From a checkpoint of a small multi-label image tagger: 1.99M parameters, layers 12.
Rows from block 5 of a small multi-label image tagger, named by matrix and row number. Rows with one number belong to one neuron. Each number is 128 + 24 x the weight over its row's rms, rounded and kept within 0 to 255. All counts start at 0.
Before each neuron's rows are labels from the 100 images, of 14848, where the neuron reaches its highest value: "top examples" is what is common among them. Only what is clearly more common there than usual is listed. The data: simulated fluorescence microscopy of cells. In brackets: how many of the 100.
# fc1: MLP up (model.blocks.5.mlp.fc1.weight, 480x160), inputs 0-159
# fc2: MLP down (model.blocks.5.mlp.fc2.weight, 160x480, transposed), outputs 0-159

top examples: red stain (45); green stain (40); fibres (34)
fc1.454 [129 155 146 111 124 119 124  87 129 120 110 113 141 127 115 163 156 133 139 199 118 156 158 107 132 103 121 122 101 138 132  99  89 104  78 146 148  95 120 137 128 162 125  78 100 104 106 110 103 118 143 172 116 162 119 145 117 122  95 149 136 125 162 179 122 138 113  77 124 130 123 112 108 102 156 143 139 124  81 117 131 129 113  88 122 112 154 157 108 142 125  83 118 153 145 153 142 148 156 135 171 112 105 104 124 111  96  93 101  98 131 158 151 107 135 148 123 153 128 119 145 109 104 170 153 139 114 149 121  95 122 139 112 168 177 113 150 199 118  93 119 123 139 158 135 124 131 136 145 111 135  94 139 136 123 120 101 156 115 192]
fc2.454 [122 144 132 134 102 106 122 137 113 157 167 176  92 171 113 167 142 141 144 120 127 148 103 122 127 191 144 130 118 106 135 146 103 137 144  73 164 159 150 115 136 126 139  91 117 124 128 146 116 102 130 119 104 138  80 102  92 147 130 115 127 110 140 130 123 103 176 165 103 124 153  96 138 162 136 151 150 127 158 107 145  70 132 123 110 136 138 153 122 169 118 133 135 172 148 129  94 130 115 121 125 100 125  89 147 131 138 120 138 149 111 102 168  98 130 127 141 113 118 100 113 113 146 156 169 126 182 103  98 134  97 128 118 142  88 116 109 154 132  68 108 126 105 162 125 132 153 126 153 134 138 105 118 164 120  70 135 162 133  67]

top examples: crowded (95); cells: ten or more (95)
fc1.236 [135 170 146 134 116 144 106 162 171 154 105 156 151 157 135 124 161  76 169 147 113 123  22 103 111 125 132 103 142 142 113 151 135  85 162 126  90 126 116 103 124 124 131 116 141  93 142 110 133 123 119 157 107 175 156 134 126 130  54  84 153 106  81 126 126 115 152 122 120 111 154 131 158 114 163 125 101 127 117 121 142 124 111 121 138 103 128  69 129 147 153 153 146 128 114 145 125 164 119 103  98 152 128 116  95 137 135 149 103 155 159 165 118 117 129 124 122 162  97 114 131 115 173 132 146 142 145 117 101 129 131 137 133 181 102 114 127  89 120 147 136 153 128  99  96 124 158 133  94 127 132 157 123 143 136 137 154 144 123 115]
fc2.236 [103 164 163 128 165 134 157  94 116 127 104 180 148 106 159 120 122 101 106  84 113 133 120  63 174 131  96 139 125  94 189 112 138 141 121 112 123 144 129 114 121 122 116 109 142  99 138 145 113 156 119 146 133 130 138 122 104 156 112 109 129 163 134 141 183 172  84 111 122 161 152 137 101 151  81 174 118  78 107  81 151  81 106 125 118  97  98 108 135 142 111 134 144 134 170 140  97 125 181 133 151 169 135 178 150 146 110 106 137 118 161 123  88 113 149 113 116 102  92 133 136 117 121 140 134 121 108 127 137 146  99 120 104 115 172 111 153 116 114 147 154 120 138 116 109 135 150 127 149 116 129 155 125 128 111 123 142 110 147 154]

top examples: cyan stain (44); membrane rim (36); vacuoles (33)
fc1.229 [134 121 133 131 140 138 118 129 191 179 131  94 155 130 102 172 107  79 119 177 102 112 142  81 164 115 118 163 156 141 101 129 139 130 124 125 137 123 146  92 128 158 141 156 150 112 117 178 102 131 121 123 142 137 107 110 115 111 109  99 109  94 168 153 144 137 145 141 151 155 159 157 120 168 119 128 122 139 150 162 136 126 137  70 130  92 170 150  95 142 114 101  84 163 140 103 129 138  89 102  91  91 106 168 121 117 116 114 116  81 138 132 117 126 119 116 102 123 134 117 152 115 150 130 170  92 127 135 107 139 165 107 127 132 158 129 129 120 152 100 119 109 120 163 107 152 115 136 109 123 156 162  93 103 139  68 141 143 149 149]
fc2.229 [129 133 130 147  98 141 194 122 110 170 165 160 160 127 106 154 157 120 147 101 125 102 145 124 124 139 130 118 125 104 189 120  96 133 146 129 148  81  90 118  88 100  97  90 120 144 156 134 126 101 144 138 136 149 137 132 145 128 154 168 101 193  93 120  96 126 123 113 124 106 161 116 143 120 103 115  81 121 161  84  95 117 113  83 136  85 150 128 181 127 139 128 102  98 147 157 119 117 140 116 165 121 155 115 128 133 120 120 107 127  81 155 126 127 128 150 134 196 114 124 148 149 162 130 145 142 128 118 142 120 119 129 130 111 164 104  93  91 137 144 131 137  80 144 128 130  89 135 118  90 110 121 142 157 154 152 154 129 149 113]

top examples: crowded (64); cells: ten or more (64)
fc1.234 [121 135 129 118 140 128 142 120  95 156 139 139  84 113 125 132  80 121 152 127 117 138 144 126 146  99  91 162 146 156 127 131 119 110 188 150  97  97 152  99 140 171 128 120  97 150 182 118  96 137 164 115 151 131 157 134 147 122 119 109 120 136 144 121 124 123 137 147 113 154 114 160 132 134 144 116 102 158 146 124 130 117 143 169 121 133 168  43  99 106 136 136  97 138 114 146  68  91 132 186 115 150  95 180 138  83 121 114 133 122 107 150 110 120 111 115 121 121 146 130 150 149 126 111 157 106 123 129 174 112 131 107 128 102 178 132 118 116 129 120 161 131 118 125 106 150  87 101 103 118 130 155 120 152  88  96 192 144 127 112]
fc2.234 [102 149 120  98  93 108 103 105  95 118 111 130  94 148  94 127 185 155 129 105 174 108 167  80 123 137 136 150 110  62 120 110 190 167 112 153 137 100 162 121 113 132 145 179 120 126 125 138 138 165  98 122 147 126 103 164 102 123 114 117 123 144 133 140 160 146 156 105 133 170 118 104 152 115 136 105 102 112 157  96 115 168 144 119  99 133 111 158 129 126 129 111 120 138 153 123 137 105 118 121 151  96 163 140 134 113 131 112 139 117 194 110 102 137 121 116 100 124 182  95  87 145 124 127 128 110 102 116 192 135 102 133 103 149 124 107 131 129 135 124 107 136  99 120 139 144 155 115 132  86 131 131 151  96 120 134 164 110 170 109]

top examples: red stain (56); vacuoles (31)
fc1.146 [127 146 110 134 145  94 113 111 114  73 124 183 101 142 129 103 163  85 112 144 134  98 146 169 122 138 139 148 136 116 147 146 145 149 121 140 142 127 126 112 128  93  98  94 129 132 123 167 145 147 153 161 156 119  89 125 123 128 102 104 118 170 133 169 138 182  92 138 138 101 122 147 122 113 116 111 146 132 150 104 103 109 136 136 139 123 117 149 145  87  95 166 161 131 141 114 158  73 153 142 164 145 112 102  92  99 108 120 164  92 129 162 114 155 117 116 132 143 153 141 133 117 128 152 141 188 155 134 147 115  93 151 173 105  86  74  91 125 116 105 159 128 138 142 141 124 141 129 137 131 125  93 175 125 155 140  88  90 103 125]
fc2.146 [130 132 118 156 122 110 163 150 142 102 117 108 130 104 135 143 103 138 148 110  87 123 150 178 163 134  80 121 125 111 127 146 188 124 129  98 116  71 129 135 115 167 120 114 109 137 130 106 171 111 139 101 119 129 119 114 138 125 150 166 135 159 140 128 113  58  97 119 135 142 123 126 147  80 106 117 123 145 109 115 100 153 104  91 145 155 139 109 114 129 141 146 115  92  99 182 139 189  85  98 126 185 174 141 120 113 117 140 116 124 136 145  99 165 106 100 138 115 162 142 127  92 135 129 160  81 134 158 153 145 114 132 113 128 168 115 157 107 130 170 137  93 124 147 118 134 134 139 165 113 113 128 158 107 114 131 120 136 146  82]

top examples: crowded (76); cells: ten or more (76); membrane rim (50)
fc1.299 [132 122 115  93 101 115  95 136 134 120  98  90 123 114 134 123 157 198 126 196 124 163 115 144  95 138 150 152 158 116 134 118  83 117 111 130 165 114 109 142 136 146 136 131 138 148 154 125 156 111 141 139 140 126  91 122 103 112 124 143 120  76 146 174 135 135 148 102  94  87 165 137 125 121 128 135 145 109 171 137  92 110 159 124 125 133 157 124 123 124 132  99 136 125 151 122  82 157 118 102 155  93 166 121 130 129  99 134 122 138  96 132 129  86  82  91 108 142 124 111 176 108  88 133 194 130 117 128 146 129 140 121  77 119 155 154  97 153 157 164 113 121 117 163 113 162 149 140 145 104 137  90 128 101 120 134 151 148 117 166]
fc2.299 [110 125 129 155 129 131 141  92 139  96 187 115 137 129 163 146 118 100 124  81 140 155 114 161 158 109 139 111 107 148  75 141 150 102 124 195 116 115 160 149 121 121 105 123  87 170 147 125 138 172 140 125 149 132 151 125 116 127 106 153 145 114  79 138  77 155 127 104 151 145  85 150 141 143 136 116 136 144  82 145 127 153 102 153 143 135 106 120 136 159 157 124 101 116 104 159 161 158 118 120  97 162 114 115 123 143 141 139 140  84  89 134 118 153 195 128 137 137 164 138 149  69 127 116 111  87 117 135 140  95 100 164  86 157 103  93 154 140 113 123 123 142 134 131 132 113  93  87 138 139 122 121 149 108 124 116 105 127 126 123]

top examples: crowded (100); cells: ten or more (100); out of focus (41); smooth cytoplasm (34)
fc1.28 [126 125 115 128  62 106  88 175  89 166 134 105 111 137 137 122 157 111 159 126 145 152 124 150 125 104 138  96 140  93 129 130 123 100 133 159 133 133 125 113 124 149 120 107  91 162 117 110 147 134 170 109 119 150 143 103 161  80 104 100 147  84  95 151 107 134 102 177 150 124 133 115 123 113 109 162 171 134 155 107 138 127 138  92 105  84 152 141 136  80  88 139 139 131 149 148 132 136 110 109 159  80 114 128 152 141 151 119  96 138 127 138 141 152 121 131 126 126 108 131  99 111 137 120 115  95 187 159 150  78 160 118 157 137 114 105 149 182 144  89 151 164 152 131 138 116 111 131 108 149 140  93 128 136  87 116 139 144 109 168]
fc2.28 [143  86 134 169 119 121 105 164 143 115 199 106  94 137  95 146 143 102  85 133 136 151 133 116  90 142 126  96 139 117 130 121 134 112 142 134 144  91 143 158 109 123 126 132 140 170  91 123 107 110 135 109 134 109 145 142 160 136  52 131 134 128 120  82  97 116 111 152 137 139 120 143 137 151 174 138 152 156 112 129 123 131  69 127 114 154 132 126 126  88 139 151 149 152  74 130 125 126  86 124 143 160 121 133 148 158 155 125 143 118 116  64 125 121 116 162 157 142 161 113 120 123 157  98  76 103 108 154 124 135 153 116 132 167  92 156 122 180 135 108 141 142 149 147 128  84 120 163 123 105 133 104 104 155 146 104 117 148 123 143]

top examples: crowded (82); cells: ten or more (82)
fc1.440 [126 214 161 187 111  79  96 145 135 123 152 153 122 130 161 159 130  96 141 174 138 112  92 117 145 143 136  97 111 111 122 125 101 150 123 161 118  91 129 169 124 133 148 135  95 116 161 108 114 116 135 152 110 151 128 131 129 119  88  91 108 105 134 114 129  94 160  91 126 137 132 111 146 115 161 129 120 109 166 133 144 169 150 140 107  70 144 165 133 158 150 155 156 114 157 139  97 123 142 117 107 121 107 120 139 172 125 129 158 102 132 127 106 118 142 105 129 139 105 116 152 124 139 168 118  98 154 147 101 156  95 112  62 165  99 140  88 149 139 113 132  98 124 120 120 151 126 129 126 146 141  87 113 137 125 157 124 128  90 102]
fc2.440 [149 140 174 109 157 122 136 138 126 155 130 164 164 138  87  96 141 118 203  64 139 140 107 123  89 142 129 113 109 141 130 105 141 138 116 112 133  93 128  75 119 124 118  82 170 136  96 129 141 126  91 139 155 153  95  89 113 116 164 126 101 166 102 144 114 136  94 134 140 145 151 113 126 184  91 147 130 146 130 130 108 131 152 135 125 146 108  69 122 112 125 127 110 124 115 144 158 122 154  91 111  93 137  96  93 151 128 114 123 173 119  96 145 106 126 129 147 115 148 119 120 145  96 113  98 158 100 133 171 123 113 120 108 138 155 156 136 132 152 123 131 111 123 110 117 137 165 112  94 132 178 127 101 169 156 134 130 148 172 145]

top examples: cyan stain (58); long thin cells (46)
fc1.425 [155 145  95 176 153 127 153 167 150 146 106 109 110 140 126 145  89 155 141 113 110 157 128 109 152 111 177 149 133 128 153 137 110 106 105 107 112 130 138 150 126 160 106 180 105  94 150  99 101 106 103 103 131 125 122 109 102 103 149 130 133 108  97 112 114 173 132 116 139 117 131 126  99 104 133 143  72 153 160 135 146 161 133 115 161 114 151  66  88 105 132 129 120 118 151 134 105 140 136 179 109 120 122 111 118 160 143  91 106 106 123 119 143 133  95 151 168 104 145 115 120 122 149 175 159 142 152  99 122 141 149  82 132 119 127 108 140 158 115 126 162 165 105 136  79 157 192 135 135 124 110 108  63 136 130 110 146 143 144 126]
fc2.425 [151 123 132 154  70 148 128 133 106 116 162 116 111 151  95 144 134 138  76 117 124 133 128 125  96 139 176 135 127 119 118 136 105 141 138 130 113 124 154 127 131 126 118 144 131 126 107 120 113 113 129 137 138 164 130 172 155 139 142 116 150 156 123 118 172 172 107  92 148 172 156  97 117 118  90 167 125 116 146 141 105 117 102  65 142 150 152 122 112  98 125 155 104 119 109 105 184  55 106 161 112 123 132 119 113 150 126 114 102 122 166 121 159 108 123 117 169 129 117 132 149 156 182 102 110 120  93  88 132 108 144 112 169 107 132  98 131 194 133 112 129 140 159 123 127 116  79 128 112 125 131  93 154 145 162 118 155 105 110 160]

top examples: cyan stain (53); vacuoles (35)
fc1.397 [187 172 129 158 111 146 125 104 111 141 153 133 118 147 116  89 146  90 170 117 121 147 156 101 128  92 160 163 175 124 137 117 155 161 118 110 134 128 138 133  87 118  89 105 134  82  88 132  95 123 121 152 141 154 138 131 140 109 120 140 148  79 111  94 132 108 116  88 140 149 137 150 112 124  93 146 117 162 102 139 133 120 111 126 113 132 129 162 113 143 165 111 114 135 156 133 121 131  84  99  84 122 128 125 116 129 148 125 130 103 173 127 112 125 123 125 129  74 105 106 182  92 125  97 184 120 114 131 138 157 108 109 120 174 121 144 112 147 112  99 120 137 123 169 104 122 189 138 138 126 134 189 110  99 137 121 122 150 147 154]
fc2.397 [106 129 112 128 114 160 142  91 110 124 139 112 104  91 135 109 112 123 152  82 140 124 134 131 155 149  87 151 144 121 103 148 104 156 146 104 141 128 123  83 159 122 129  95 137 157 179 146 123 113 105  94 139 194 103 125 114 144 154 124 154 172 164 137 140  94 141 106 140 176 142 148 136 121  82 171 122 111 130 119 117  99 157 149  98 101 142 113 121 101  81 164 118  75 188 113 143 120 104 155 167 164 155  92 135 137 126 120 115 170  82 176 132 167 130  82 133  87 134 104 119 125 144 157 145 115 134  99 119 141 122 104 127 138 157  95 106 133 146 129 135 128 118 123 148 119 127 139 134  96  92 149 108 111 131 134 143 148 135 142]